A small sound classifier, trained from scratch.
Model: 3.3M parameters, arch mobilenet_v2, norm batchnorm.
Data: trained on tunes sung on syllables by a formant synthesiser, 39062 training examples, 55.1 epochs.
Rows from block 5 of a small sound classifier, named by matrix and row number. Rows with one number belong to one channel. Each number is 128 + 32 x the weight over its row's rms, rounded and kept within 0 to 255. All counts start at 0. Numbers have three digits each. After the name is the row's rms in percent of the matrix's.
After each channel's rows are labels from the 100 clips, of 14848, where the channel reaches its highest value: "loudest band" is the band of the loudest frequency at the time of the peak; "top examples" is what is common among them. Only what is clearly more common there than usual is listed. The data: tunes sung on syllables by a formant synthesiser. In brackets: how many of the 100, against the usual share in percent.
# convs0: expand pointwise conv (model.blocks.5.convs.0.weight, 768x192x1), inputs 96-191
# convs2: project pointwise conv (model.blocks.5.convs.2.weight, 192x768x1, transposed), outputs 96-191

convs0.374 096:140094127107171161092095157139073170132186097176061096151098165157174082115187089115152132142143170137115191145133112113117152118149153149160152130164122104126157134104154117148175098172128171123100103100157150189164101101102080198191160140123148121151081125188162160059124152145187113146
convs2.374 095:098160128131141074086116136098126154179138192136086162097110127180113130139122136144128145120148140136163175113127097130129046105114146111134163146108083139122130165088149144167169089189125126104102085072159105146095153086138061198146098116173133127119124183129142184142153137153161175110
loudest band: 4000 to 8000 Hz (25 vs 2.2)
top examples: consonant: none (64 vs 12.7); clipping (25 vs 7.8)

convs0.602 091:130102125120155119149150126195135097098158050135113159126130118129163107167140133074144149110119089172093144137135183153094118187124184120116115121157182113222108126110149119143086125136129092164162170102136155123178104117073104158164119132076114103092121083145116115144126072149141135095
convs2.602 090:130117106138102122160061108101136161135124160116155187166109086107095127128121102083116170143088113080106137181100081058166133144115202106110114098135154106061159119145096100077104183126110091112141135105090167166113198139122123079165120159091095110172195136101129119155077079068118187097
loudest band: 4000 to 8000 Hz (85 vs 2.2)
top examples: consonant: /t/ (96 vs 12.7)

convs0.497 111:189145074136155107148101170180154166090071168134121150147108086156111106157119164125161073175128159119129103196124089107099125117138188106149109143167086132140193129150158127143143199099103100087212102074134108143087143122187128101147158178159146156121105141153074114167183197155135057141
convs2.497 096:113117093133115133166081121151199154097088086081175128108093112188130131123156180172086148110095173085105111124068158132123125137129120122086138107131182195116148117114113137173110148172155170190155110166136107112130108096146153170150053116107150181086142126075162131130112130114127075157
loudest band: 250 to 500 Hz (61 vs 35.3)
top examples: consonant: /m/ (80 vs 12.3); first note: C (27 vs 8.4); first note: E (25 vs 8.2)

convs0.704 109:159147128142155142120139120155173135151111100106115139154085113105157095146118075107103145143163146140067094085094166128150132184149184169102133125149076115160108079157078147142128125165145101148148178133144081137095134198177142113126176145100083102111127045130140140157124142191062098094
convs2.704 101:150097199175161140155183100061071107071094104072093183095099143097143154113078109158182121104096173073170122094156150137120103110175066150115098123088171125128142110071083151113103067156134154144114090120132104168110176168163197069074134083101157133122171146134097103111109188149110159108
loudest band: 250 to 500 Hz (68 vs 35.3)
top examples: consonant: /l/ (100 vs 12.5); vowel: /æ/ (45 vs 16.4); vowel: /e/ (37 vs 17)

convs0.714 092:121073087144118108080087098164104083104140153184110081171084170164136103120153158148155131099130131116157073154117103065138171179141136177166074101184088122176143189179108134164097136120176107124114100129131093145119165102129110092169123161114094155146123172137181139194106055169084133147
convs2.714 107:145100060087126105127116116112133144140109168085115112068182100129103123098088079065178133160090109143123196188096105130129094170138160113201094165092159147170133098089110160145093146115139077164149165084158121160151085095116139077100097181146088175104086047076085136080139183164140137164
loudest band: 1000 to 2000 Hz (25 vs 4.4)
top examples: vowel: /ɑ/ (73 vs 16.6); the note F# (57 vs 28.5); consonant: /t/ (35 vs 12.7)

convs0.255 115:152108091171144170168109121130156099135147157150171086102132159107156112097107128122150113132128148125151099110107125139128108072133106142166134142110120143104082096191191166098106133094096085121122136075123146129153132164129105183109198091161104177115108111132149057057084066166122090097
convs2.255 116:114137105148097112133098122158141153115169162150099165093173125157151078194158165085073129199117102144161152137101090115084187139171133089184101100090156119087151142125099128052134133149169136127156122145150081114131136104126090187102157166151118135120132157106145115114141201135155126129
loudest band: 250 to 500 Hz (62 vs 35.3)
top examples: vowel: /u/ (59 vs 16.4)

convs0.642 108:089122132101124137169063092175130131118081092128140114123203077104059093117145130096135135117078120127112094119110142144144120096155141121120098061160073146214147145080123112146159147153205102094124111101131182091096094152141100123112117160067153129136186120166187166143135118123146127158
convs2.642 105:151139153127095154154174086140182111144159132135111218122110104150075112126146166168117102163152131079129072119151143128121174132195058111132071130136115140120166131123126088117138153116147108140117158120067109115114126074147096118132150175135150110075192194137111125122147091175097130137
loudest band: 4000 to 8000 Hz (94 vs 2.2)
top examples: consonant: /t/ (94 vs 12.7)

convs0.118 100:132111110179080091138131070100127128138120108143154099112183159128137175135074120125144160094176151138121109137163109100110139134082146069114107111184120169142160195150094173126078114080144077158166131111112143144120131162203107164091111145136098141143076111109102199151192125170127125093
convs2.118 111:142107089167126087155099167120078165098149145181160104186103125116151094099112085164149089102159101176154049142138125112113138117153128080112092130097128129097084108121121118107102124101146207110128158196128121122120087174141113163177121119158094076129206160161113124140125154106098138144
loudest band: 1000 to 2000 Hz (37 vs 4.4)
top examples: child-like voice (98 vs 24.8); vowel: /u/ (58 vs 16.4); vowel: /ɑ/ (37 vs 16.6)

convs0.128 104:115130173116119172150118130118080134118129117147133183060126154134148126148156167113092134112094119202094131096111114161164089168125169134091151138179140097163122183144143169096164126176175123168168202052095115104116181124094135155079177178083175121122119166132130109124144126104168133121
convs2.128 099:065102094128141130120128122114052075097123130113124128133130054167169122099097154129157121147138093157124127161079156140148151164128118190150106110114184088134133140182115120104072064175161156100076107154114158056083153137112113156108125155108039139126151066148108102082156130084134147144
loudest band: 4000 to 8000 Hz (27 vs 2.2)
top examples: consonant: /t/ (100 vs 12.7); child-like voice (62 vs 24.8)

convs0.695 113:156191066220135159106100120106158156117168153161140178136119103143099154136102197165125150122171103160148098155108059175153063113074122100157151105138161130104172140162120147092152189102132131133159115114155105159139105148112120136127198167138091158149156174160178174073141085159143128148
convs2.695 105:151122121204137147067141103110150102089121135173121132158109130129096077152135087129135135089172165131150177134124157128130136118135161111100163068186140121178026167139202120139070131155182099115171112051125126120078125095166131088142114125118170146092135105134137164206073116156184122109
loudest band: 250 to 500 Hz (61 vs 35.3)
top examples: consonant: /b/ (89 vs 12.6); vowel: /i/ (42 vs 16.6); vowel: /e/ (42 vs 17)

convs0.13 085:125107098173079120158114153189189129125140132173123058145139091155123198194097111146123095159133133152124193073167149200122112152095138195180122135181119100110144144115139128143086133096111131093122101106167153123143085134130058126132135139113124200124108133080062183203052039143141127167
convs2.13 090:118119064091182156123107118152142091151106107103138110169172107132151107111103133099149198110126156159154093073163126106133139112150144076106082181157136193123058095113128102125146155124168126100176152097143163185118137142170112100124037161185137155178112091139093192154120162193104155163
loudest band: 2000 to 4000 Hz (47 vs 3.8)
top examples: child-like voice (64 vs 24.8); consonant: /ʃ/ (57 vs 12.5)

convs0.22 110:117126129164173167115142126150135078155188120135071140116149143137153122138137144121110132197153134113103119159131146142163142162183130114151083078165069075140162143093118139154108153127119130130157150109159200193149096135121165123132186165080170117137114099157103172122142133061120062172
convs2.22 108:133140117165134117095168123070131118134157164134162138157118154138100106158141170152102067210110152064096182097083126138123100126185119095153048129092127121101131104103111134125170112125129147121165062083161132150206072154140107173177126097156084086157168153138198145126146119113172115120
loudest band: 4000 to 8000 Hz (59 vs 2.2)
top examples: consonant: /t/ (90 vs 12.7)

convs0.481 106:119184106191164141135134187168144146154111082101112124090147123118089142142120076166135126133172095156150095139106096131126234166024086095110172111146070123096097115161093092155122056120142069098151126120152160148163124191095121131131116061087069080088177153145174180167141067136129122104
convs2.481 093:128141120118104141139189125112144127087167139084156186142146135166127097117075130112145131146159124120140081089126136125149192109126139123102119155108111087099137112119136178123049120130157110144088160114125130105121153135124153115152142125125189162070103129137092110147151111197101095112
loudest band: 250 to 500 Hz (61 vs 35.3)
top examples: consonant: /l/ (85 vs 12.5); vowel: /æ/ (42 vs 16.4)

convs0.206 102:135131129086128138155149077173136121149194165092133150171139185149158187137161215104128112177095130152133119142115207129172093172104137170096083073119122082143116156137161118170142134127108152143132080112145134138088070153089066161143167120132106082106154133116117119200127158105118140153
convs2.206 114:118113121201151096110164139085099133126130153103106092159144103154132179172077142125079101103148133091157166096079088069126166128150162144110110124105167139061162149176084142136122093079158146110125172193082016113150162137124140099115086120182110175123155115084144113144126111136151116172
loudest band: 4000 to 8000 Hz (53 vs 2.2)
top examples: consonant: /t/ (75 vs 12.7)

convs0.736 110:145124164111119145174119104122150138144149088118139154154104131127114114157079122141129131065162115121180094101095133115176146194134153141107166178167060140147129084164113102111099134101140096114103149150087150062156171157173140157110050055183166149091150145127100073099145110144158174070
convs2.736 106:199145145134131143086131098133135071152144169145092110181093141166112066124116109111105134140139171109120108120087135124120060162121172102127153138088096089136096132180149186117096139168156042171126121139115110155101052164118153073184143125065115145128139127103159167162127202171079148115
loudest band: 250 to 500 Hz (66 vs 35.3)
top examples: consonant: /m/ (77 vs 12.3); child-like voice (51 vs 24.8)

convs0.144 099:078135119107113144094171141127135096146135082051062116128083152179175178071076184140128089067121144133139157084079087163143127142092101113102152125081093172108091123131134087169144122105114091102127121129141134140126138159112061134129060174089097085092095139160175168085146053154146132110
convs2.144 088:196107174112120164149128121149106119098151094130122197148087106111116078112146117125144188141088114170125110132192039110112121097124138135150101153134145131119150068146056112070155157089108102154181079136141183155169113116107148142110153147081102144128145106121117123087094154138057106117
loudest band: 4000 to 8000 Hz (64 vs 2.2)
top examples: consonant: /t/ (93 vs 12.7); vowel: /æ/ (39 vs 16.4)

convs0.355 108:154141184147123114113144169151119129137106091078087161146090121111168081164092151117113095158137137134098130070133159167093158089058106106133075155135093105105146064136152179116187158086160103164088102191102116169073150155102184153163123135192080145137182114161109072147209127098121076079
convs2.355 098:132234121132140080135094139161150105082116081107151140153090165118117126097177044097098066190130120164153156129108155168106112152138085124156172128117156094112159078039143152132163129110130162095161149128146122117120130177142137135097143126083158164125109127167136120095193108092107120127
loudest band: 2000 to 4000 Hz (85 vs 3.8)
top examples: consonant: /ʃ/ (85 vs 12.5)

convs0.389 093:109109130110164138188111168119136124158114099145142178075114115114095119160152087127182145167126151128164056134138087115138111140138143146133136134126094126145163091152132221136221144109161100133088095151113154085178093118124148112103185135098118092171199091138155129137164096149123131209
convs2.389 093:115082071146159127097129144135153142138185105103135175158117106112127112119157106083111115150096089157137087125157139082082066184141185195170074166060142132105154098130131153084121123108063097154156160102121126142135126127109149142106148124168112111156101150130116141147101135125117074053
loudest band: 4000 to 8000 Hz (32 vs 2.2)
top examples: consonant: /t/ (64 vs 12.7)

convs0.628 092:143151119140151095076117137130091111078080106083163135066090103122128099099116105185165105119139190167142122106178080147126174169109154081165131073133149154110132103103128117126150104091173123131193167103099095129084168132121124129123127135170092135144108145127104100167175110145119149174
convs2.628 094:040158090074075156149156153103086173125099166039140180084163152107137165112090079157158096154115152147098132148105120063125117172153139089136128139117117091087135118107110142052131127196110169140127116139131127121106095122114181123102111142120136145100140166103122080032181115083123074088
loudest band: 500 to 1000 Hz (61 vs 27.9)
top examples: child-like voice (87 vs 24.8); vowel: /æ/ (59 vs 16.4)

convs0.533 110:207115133097110153134131159145107163173107121147106140132089088164145109107118091059132193134118085157146104142126070174151140165127121165107146142194111130117129146073196135170162131144149170142139083124176133120127201192114114102150107180163135131088151106135113058162118128118092104139
convs2.533 103:145104108159115073142185118132081114054115121211123132214077147136146122139162122135134198155137048164094108102128162123121115100138098102134093102115105154132158127100107142166148173107099166125140132140183079146162098208118169141167160152127123100200113146187127167143112145142089116132
loudest band: 500 to 1000 Hz (76 vs 27.9)
top examples: child-like voice (97 vs 24.8); vowel: /æ/ (54 vs 16.4)

convs0.755 100:160157096150193122153091195147132137153170159092112168075127055100160115182108179096046165107125058109126151127125092194068140150120115119119103198081115131167124093141161206104130140140113094157124185149131165177105112160143145159162082110121156146161116135160102117202125080131119086123
convs2.755 098:119163121113090140113155148201119139133075117148131151073184153091135143118151125134150110079100119134150152087147091121124152153072111059144164085119091163153085143149123167067156137128118114106168116213073139147090108144072166063118147097125153114152118142071114126072100099140140103123
loudest band: 250 to 500 Hz (77 vs 35.3)
top examples: consonant: /m/ (96 vs 12.3); child-like voice (64 vs 24.8)

convs0.686 104:168175101105224181141144216174112158091114188145161125119135141110133111127112110123144092148177169125146107148187136120130085049110138150148127115140095112112123181093069149065156124147177141175163113178101160144129147132109078102178187138103134067107144131199060127126193132132152091188
convs2.686 100:098171119166096119124099113064111128149100150107123126082197170103110089146202109148104113148139151116044130152097087123102123142180127071172125149077086127102174126138107091100171129102172133140212126112079140128131163125128117184149116152092134110115029181089105142166099074169097101158
loudest band: 2000 to 4000 Hz (51 vs 3.8)
top examples: consonant: /ʃ/ (54 vs 12.5); consonant: /m/ (30 vs 12.3)

convs0.48 086:204112122126180126141085119130166106154072156115140144113150152110148120112172169163110096114133175077154102157148113129225155134110094165136122124104110119094068116101100131150143185124167185148098100062159148061114116120098149075148111162167115100077174163158116147075172100199156146117
convs2.48 091:181134115126166138150116151171140204078112104153066102116144131127114063101141083119155150098120177083141133088033135117158176189072091150174146101090127150112086146093083123160213142156135116116121077154093156180161152078210104099127122106120091122167142172127122097121140123110159106124
loudest band: 4000 to 8000 Hz (38 vs 2.2)
top examples: consonant: /t/ (55 vs 12.7)

convs0.585 106:163102112080083111187104091155134099201127082108128150103192108118095130101200171104113129093120186132179112156157097177118071145117141110129085154164125129143098101108121154139145108142180108101158094114173114124124070150129098110179171147149111148107099085148191115115152169098148134080
convs2.585 088:084122179132116119116112178086139082104083082132126136144190101199154185159140142178108111087096142132095073134080166165128152061149169126105097116189124107142099092119068174086151154144143060104098131132155151126088159186171112138174167134177159069113144130099123150099126181132091112175
loudest band: 4000 to 8000 Hz (91 vs 2.2)
top examples: consonant: /t/ (99 vs 12.7); clipping (25 vs 7.8)

convs0.342 099:136115110158154159136162129134145192141090162142128197077103087131131113119160104194116088130136145092162120116097122160108137131116145190126120185096140098150174142093106050122119110093084091123130119128133158121082162106138104111109097157156132070171151139098139110115197083122103138166
convs2.342 099:109107160176110164184132105153101150108139059106142194095156145114171086117099112141139127134160108167111116121075098139158148099193088099158161151142173117176106129122057095135125142117135127097147120138164132146098061141109120128173102143108152143192097159144140148077089113069186127143
loudest band: 250 to 500 Hz (66 vs 35.3)
top examples: the note F (61 vs 27.2); high voice (51 vs 24.8); consonant: /n/ (35 vs 12.5); first note: F (30 vs 8.1)

convs0.306 106:133113084131117166118095138143149171115069094154134125108076111168169096150115144100120156128141136155093195113029128166123110109201064128114133101071121102154167092126131174130117106076143150122099135063179114134133118134083119120099133142155153127123148155089125046129133109142069098109
convs2.306 100:141143097128146126100160136085120144120078084076114131149066138096076125120078152162112112139115116142170097154145215088207164110114183093090153115107126103135116138113206094080112131100051148141166158128157102220144084175144127096095118106150105114151145122119108117135128173092100124148
loudest band: 2000 to 4000 Hz (36 vs 3.8)
top examples: consonant: /ʃ/ (39 vs 12.5)

convs0.110 112:099163107134191075159105134139175063104104160145109083175103122101074100151131214170150130093159161060191154108110155101134116126121128099097125129147107154123131130074139140101133125097086130151052182102121199130081189114150149136134179145148091121098111120095159144119151156095142085118
convs2.110 100:119144154144178143158151093108120135183096103124100081160145146130132099111137118170148190119158165138134099191064147173082124144148116114115094168122097106146143104161148128192166109093155126064161129154172134148131124088119191141146113171157133150121105148199106162135166149041118125157
loudest band: 4000 to 8000 Hz (46 vs 2.2)
top examples: consonant: /t/ (97 vs 12.7)

convs0.274 091:111154112205108167127179100185135148204135114130123111107106181104161140092124146078126112097103114128076113142032116209171145144177098199123205083136098122102155213136187118081146096116134151171130126133115153100140165096101133126149156116089135101132117117195146174126126078093090091140
convs2.274 087:168105160102120097148088120145131144121186116137112133180157107152153120137098134102086118101149187128124167094129157079135082097102148094139119053085099128087080098117096177126116121179083104125165141126137149109078100120155126144160096137162112164110187117057126063125180055164128087150
loudest band: 4000 to 8000 Hz (44 vs 2.2)
top examples: consonant: /t/ (75 vs 12.7); deep voice (59 vs 25); first note: G (26 vs 8.3)

convs0.487 084:100124182158155162097162176133172165074176116097122190108118111114129144192105142147164091135113121147161148094069147155087153115102136095194126159122168160169121143091119121144073152069084087192103079126118160103162121105111148127112144146130108200120090123093174134122144133160114130108
convs2.487 095:143124196191088137149086074120137131049129147116172182134113105124154053136167149074132101140157150149077098166064182157104122170083153147176086126158194104163089156140195136151118134127092150147107150154138182136166093094124161163130153123154121129132060150143158126094152123110160152166
loudest band: 2000 to 4000 Hz (42 vs 3.8)
top examples: consonant: /ʃ/ (100 vs 12.5)

convs0.597 109:150117109138141105130128107133073130140198082088108110109126153112151079097113120032112148129140071142096101151155167118179205157182152140151118168109153118139115135183118119119198072092139112114129172122158126182139106104107158136106131107134153176089116119071175179138105129056128129149
convs2.597 104:097088112110157188115144061179176131111146104202151193119166120135150164096120136189108102121148155112093124121165135130191156083116121103095170087166130133125080090148143185173132053155180135059173137076096087116149131151160114107140200133120128114152131049133150132060101202158134132124
loudest band: 250 to 500 Hz (68 vs 35.3)
top examples: consonant: /l/ (99 vs 12.5)

convs0.366 104:079173147113134167076128144119119118123190129147140157148122114155054184202209133146124128126101127079109152042141161068170170196125121134171103181080116094189174138122126114144137122086121149126176161150124102152094167116099121145093130130152143124117146160119070114118114115163167096103
convs2.366 092:038154062109125146128195146144085109163081113133132114136084130183121188131104073071180114068150164149166126136158166095133179142141095075136134099168147096146135104103135066092152164086133196154096135183134145139132122103124151148106102138117117144126122158125090141188061094138142030148
loudest band: 2000 to 4000 Hz (40 vs 3.8)
top examples: consonant: /t/ (40 vs 12.7); consonant: /ʃ/ (37 vs 12.5)

convs0.209 120:128093089101089137134141105112101152117096132120109115110105107160192144114131135064143135092119115104092162149187083091141116129104169146138164114170098092158162135104116163131117108141131053136184107158075141111047128128123155135109145111111129111108075092099141144110178175127097111082
convs2.209 100:113121164166067095170130090135147147163120136111137143174111123144131103173089117096157140072152138170178166149149107172112123098120135096096184069091046114068176119143129156119129140160084140114160164091161113065130101082116151132085166113154138095117149141132116129121105083074121129145
loudest band: 2000 to 4000 Hz (47 vs 3.8); 4000 to 8000 Hz (35 vs 2.2)
top examples: consonant: /ʃ/ (52 vs 12.5); consonant: /t/ (45 vs 12.7)

convs0.81 110:066133124158102147126134131073118144100176180109074148170105139099120109105067130196126100142143154069053058146088116152153150059164123161104123142123073126096126076128174157141118186082116103098153111118152173149064104138167145127153163122126105134086078138144195137152115090116082099132
convs2.81 104:086165180148096173160128130116096124176122180151151099175160158089137079139119185120136143143112114082174158120098074129112084120146115061131104090136167115121123091107078188075114109146129104129159137146124139190147149130059111119173119141196104107174149051127146140101126104075133089113
loudest band: 4000 to 8000 Hz (97 vs 2.2)
top examples: consonant: /t/ (100 vs 12.7); vowel: /i/ (38 vs 16.6)

convs0.161 088:231175119178171175118119134106112132076126119103130122196111103175116125110183135163146142090142096120152139115127109099138136096176108127237114128152121078151077148129129129057154138152135168153089106164073133147139126136066148084180086109174181151133130122132167129093129104115071114120
convs2.161 092:098147192136120155156101109095161113118161096130103098078127091066134144131100131142123167129119087120146143158173133102133077096153172125178133138140130130162085146152113123188163087133132173114131104118103162140135081122123138075085146122139165173172119088112192099084183169070181044144
loudest band: 4000 to 8000 Hz (33 vs 2.2)
top examples: consonant: none (84 vs 12.7)

convs0.309 085:109091146146121106105194159153150124082090159166153138152191146135127065144145155204103179069161159127127126074149156141178141114150147138127187133136093141134116117159086067109110158189152138114113128131097123121172208105150141137136125121121185164118107098100116087180098131129169094113
convs2.309 087:111107113110162149135081132085127144150142048154146151197097089196136080106156101134142116173116112114104150124133176168117137173078114122162131161081092063160145140175128145056145119036066168104090161102102161120069123178133153060112156139102082093125111109059133140131144102185092136114
loudest band: 2000 to 4000 Hz (47 vs 3.8)
top examples: consonant: /ʃ/ (80 vs 12.5)

convs0.435 097:081123152109109172108106127140129127144095146085133182131158070121171174132106146158161174076152126096069109135122192144110141158113096160172142084147180121158079115171099144172111124145126149113145167136223112214133154134126116115180159128144170175121107202065090096079105121130108135166
convs2.435 102:141139159117138164113185131156161142133143150137096111111109206205106086147117026163091132141114085132163133153126065148110129098131092132120116149097104101166168099142114114103179132080094119043114148190098139076141146144090092163116110121128122104105070122132158115065156133129143180136
loudest band: 250 to 500 Hz (61 vs 35.3)
top examples: low voice (54 vs 25.5); vowel: /u/ (44 vs 16.4); vowel: /æ/ (35 vs 16.4); consonant: /d/ (32 vs 12.2)

convs0.657 081:126152109158162125101110047141193177174108194150187179103121135072141134084135105093151177135199122122092114108115125119110150110210188118120103184086115157105096112184149155135138149110071120145122154129087204060153170127182102092152180132147116075141073105129151113128125128150129179112
convs2.657 081:132137166201103100159125158141109126074130098138115104183101133149087087090158150104124130103096123094146140127089180101105128140120132130115095089154105135136068133170148109125099097117108051158179121134138117122146169151142119138108127073085199117103211179153189101082126118117091076093
loudest band: 250 to 500 Hz (79 vs 35.3)
top examples: child-like voice (94 vs 24.8); consonant: /l/ (79 vs 12.5); first note: A# (39 vs 8)

convs0.550 088:177089102128078138131131093162107115062146133138137133128136188117138115113108054123120089156080105085195138143145139132138109160128126119114152107105168145094116035101173110149069148086108132172082089095177146093080132127149071138120087199112103083084107132126110086091150165106126159143
convs2.550 093:140128164115144124081176158096118168168071099114131115088088138150125160129074144119148173137105119187107126174130132138100118132148145138102086152106113164140152131092107106171082146119121189184103090113082072118135129126121129163108091090180102146115180123150123123089118144169102115132
loudest band: 4000 to 8000 Hz (50 vs 2.2)
top examples: child-like voice (60 vs 24.8); consonant: /t/ (55 vs 12.7)

convs0.511 105:170170135094109109157140153183148129143163135159196122136139094089147088126199100110114178113181131135180132136123124153067177161115138151173148131152096177063126128126135081154126152085145103100143096116125150126149169153168129096139111077177202147156121129131139117085101115139124163142
convs2.511 104:167162173135082191142157113174123134096145074122097136127115164127175123129112114074143150137103140102151184031032133121149128118089174160129085185114075103119176222039165141130131068154089076130215123131123143152126108157089146136091169103157165107127091139108157143099098102067094112112
loudest band: 250 to 500 Hz (66 vs 35.3)
top examples: consonant: none (80 vs 12.7); clipping (27 vs 7.8)

convs0.50 102:105150152171134153155163100144109188066155123125147131146133051105159174149116180111125083079139133179140117141111168183154135140169157106094173139144159139099125155151123155145157109099142144120170137161106169112152125168102135118100169141190197130119104090075131149195103084104104117102
convs2.50 103:148127084136044073151162155149150199126098120108105178123113146100146155064147175067162164140157160126176104150105076133112100046116133134130087120157153184113105099089121118202094184112142107173159121097101126122160144128139139111160072114120109108095113110133156118121148124185135130118
loudest band: 500 to 1000 Hz (71 vs 27.9)
top examples: the note C# (90 vs 28.3); vowel: /æ/ (62 vs 16.4); child-like voice (58 vs 24.8); first note: C# (30 vs 8.3)

convs0.387 066:147153134141183139158125146120133114130128157157141161119158186149085108133146184109185205164155128108146133163129102219118164140115141091084135176125127137121116119078088106133119080159115144167074065114153152129159165181119115136181167135091123211179148169110090063157121141084201131119
convs2.387 077:087125088138134144119105107130106147117171072131098120171090133112138162143121103198105074082164092164123154108107139137090103131116113112177128071131165039100136154191163155129175105076156070097178152119098149119122137120110167119111115161175171126116073093091159136151122074182120084168
loudest band: 4000 to 8000 Hz (48 vs 2.2)
top examples: consonant: /t/ (46 vs 12.7); first note: F# (25 vs 8.4)

convs0.377 086:140123088118147128105070081126114133152142156103160093115044141048147099106127125104157139151117060084111104171136122128122130099122096101150123111135104194138136179101131092141081142138179148124125057172085160103138181149140084139133111074108074179170089141140112118133138108110095099170
convs2.377 095:129203155093066173149143174135100080112142144140120063170122046124100156141119116178161116129077148121178155086084082109125146154095157155085107167131135061135160138136139122165137127144145111113202205162127083095123187119161114098148106101151098100106140120108141100072084147151095084082
loudest band: 1000 to 2000 Hz (31 vs 4.4)
top examples: child-like voice (73 vs 24.8); vowel: /ɑ/ (52 vs 16.6); clipping (39 vs 7.8); vowel: /e/ (39 vs 17)

convs0.687 118:117178095103161106153094123156136159125082136086110069078146120216070168167056121130120101144134148105123129129102150154139122167110112109088063146103098119193183118108159153111149073123134123044114140163159121133114138113115114091081141090112142106197117118104143154102092166093084174133
convs2.687 105:092155153100123114150110177149177142215118147136142198114125108107112112162110127099115118130118111127155148089108102197110161168197125091130129139105179106110064074130071141209065127159107122098101152097131133168109081143091107094202068101104149182078065114183120176152176094110122113130
loudest band: 250 to 500 Hz (81 vs 35.3)
top examples: consonant: /m/ (77 vs 12.3); first note: D# (42 vs 8.5); first note: D (27 vs 8.3)

convs0.63 115:106114130160152119126144124115172131135141151153150174121087084133179151114161086137076117112114208132165118114085150103098122130148103151091135141190138097136112083116143153120147115096099139075113099114103174095160143146116130081162170106124083089130155068056088109141162102200159097121
convs2.63 105:117119113140132130102179103084158131136127134162107158165127136148127136114181155147163137145110097137075169149109083126126152151119103163089130075140089101126094102150149060159097124204160141093146197099135159112186132139153153147160135125149161118057197166148095174138153128128107152146
loudest band: 250 to 500 Hz (87 vs 35.3)
top examples: consonant: /n/ (99 vs 12.5); child-like voice (68 vs 24.8)

convs0.480 101:115103119132182162143171091108141086117137122141098117083130103141146113177122107097183102163109110134159118089090102075137044152166099093101127149124073152161123116119134148128115097117147144137112166103045132095112157126111188171216167100098161100177140115135142103112142137065127161109
convs2.480 093:120117146141098117103156180154091107127189164099180128080127080128113174071147086147148143137067114153144127169068082168090123130188122105158119096145133070132133141135167143158118049050124120149125079172122111215158155139119154135080192129152151113153165096139102119150116074151122158121
loudest band: 4000 to 8000 Hz (44 vs 2.2)
top examples: consonant: /t/ (100 vs 12.7)

convs0.715 109:140145086094186126098099135147173133099147120109119111150157113107153086101175162086166126074093141130116096120198117127089140036159098104122118191133106142152138154113145122147091173136149104134164154105094154174061133048099172173072143132110161177158166162164066133159166154121140079079
convs2.715 105:115111109088118092118110105140136165145151116147133130118176137146167114161110106094131114150107101098126156125173087101121127148202174155112159171099117158210123118140118130163087175151163137114153130189124132115085109129081115118198176169123096070146107117119150141068105142173163162184
loudest band: 250 to 500 Hz (60 vs 35.3)
top examples: consonant: /b/ (83 vs 12.6)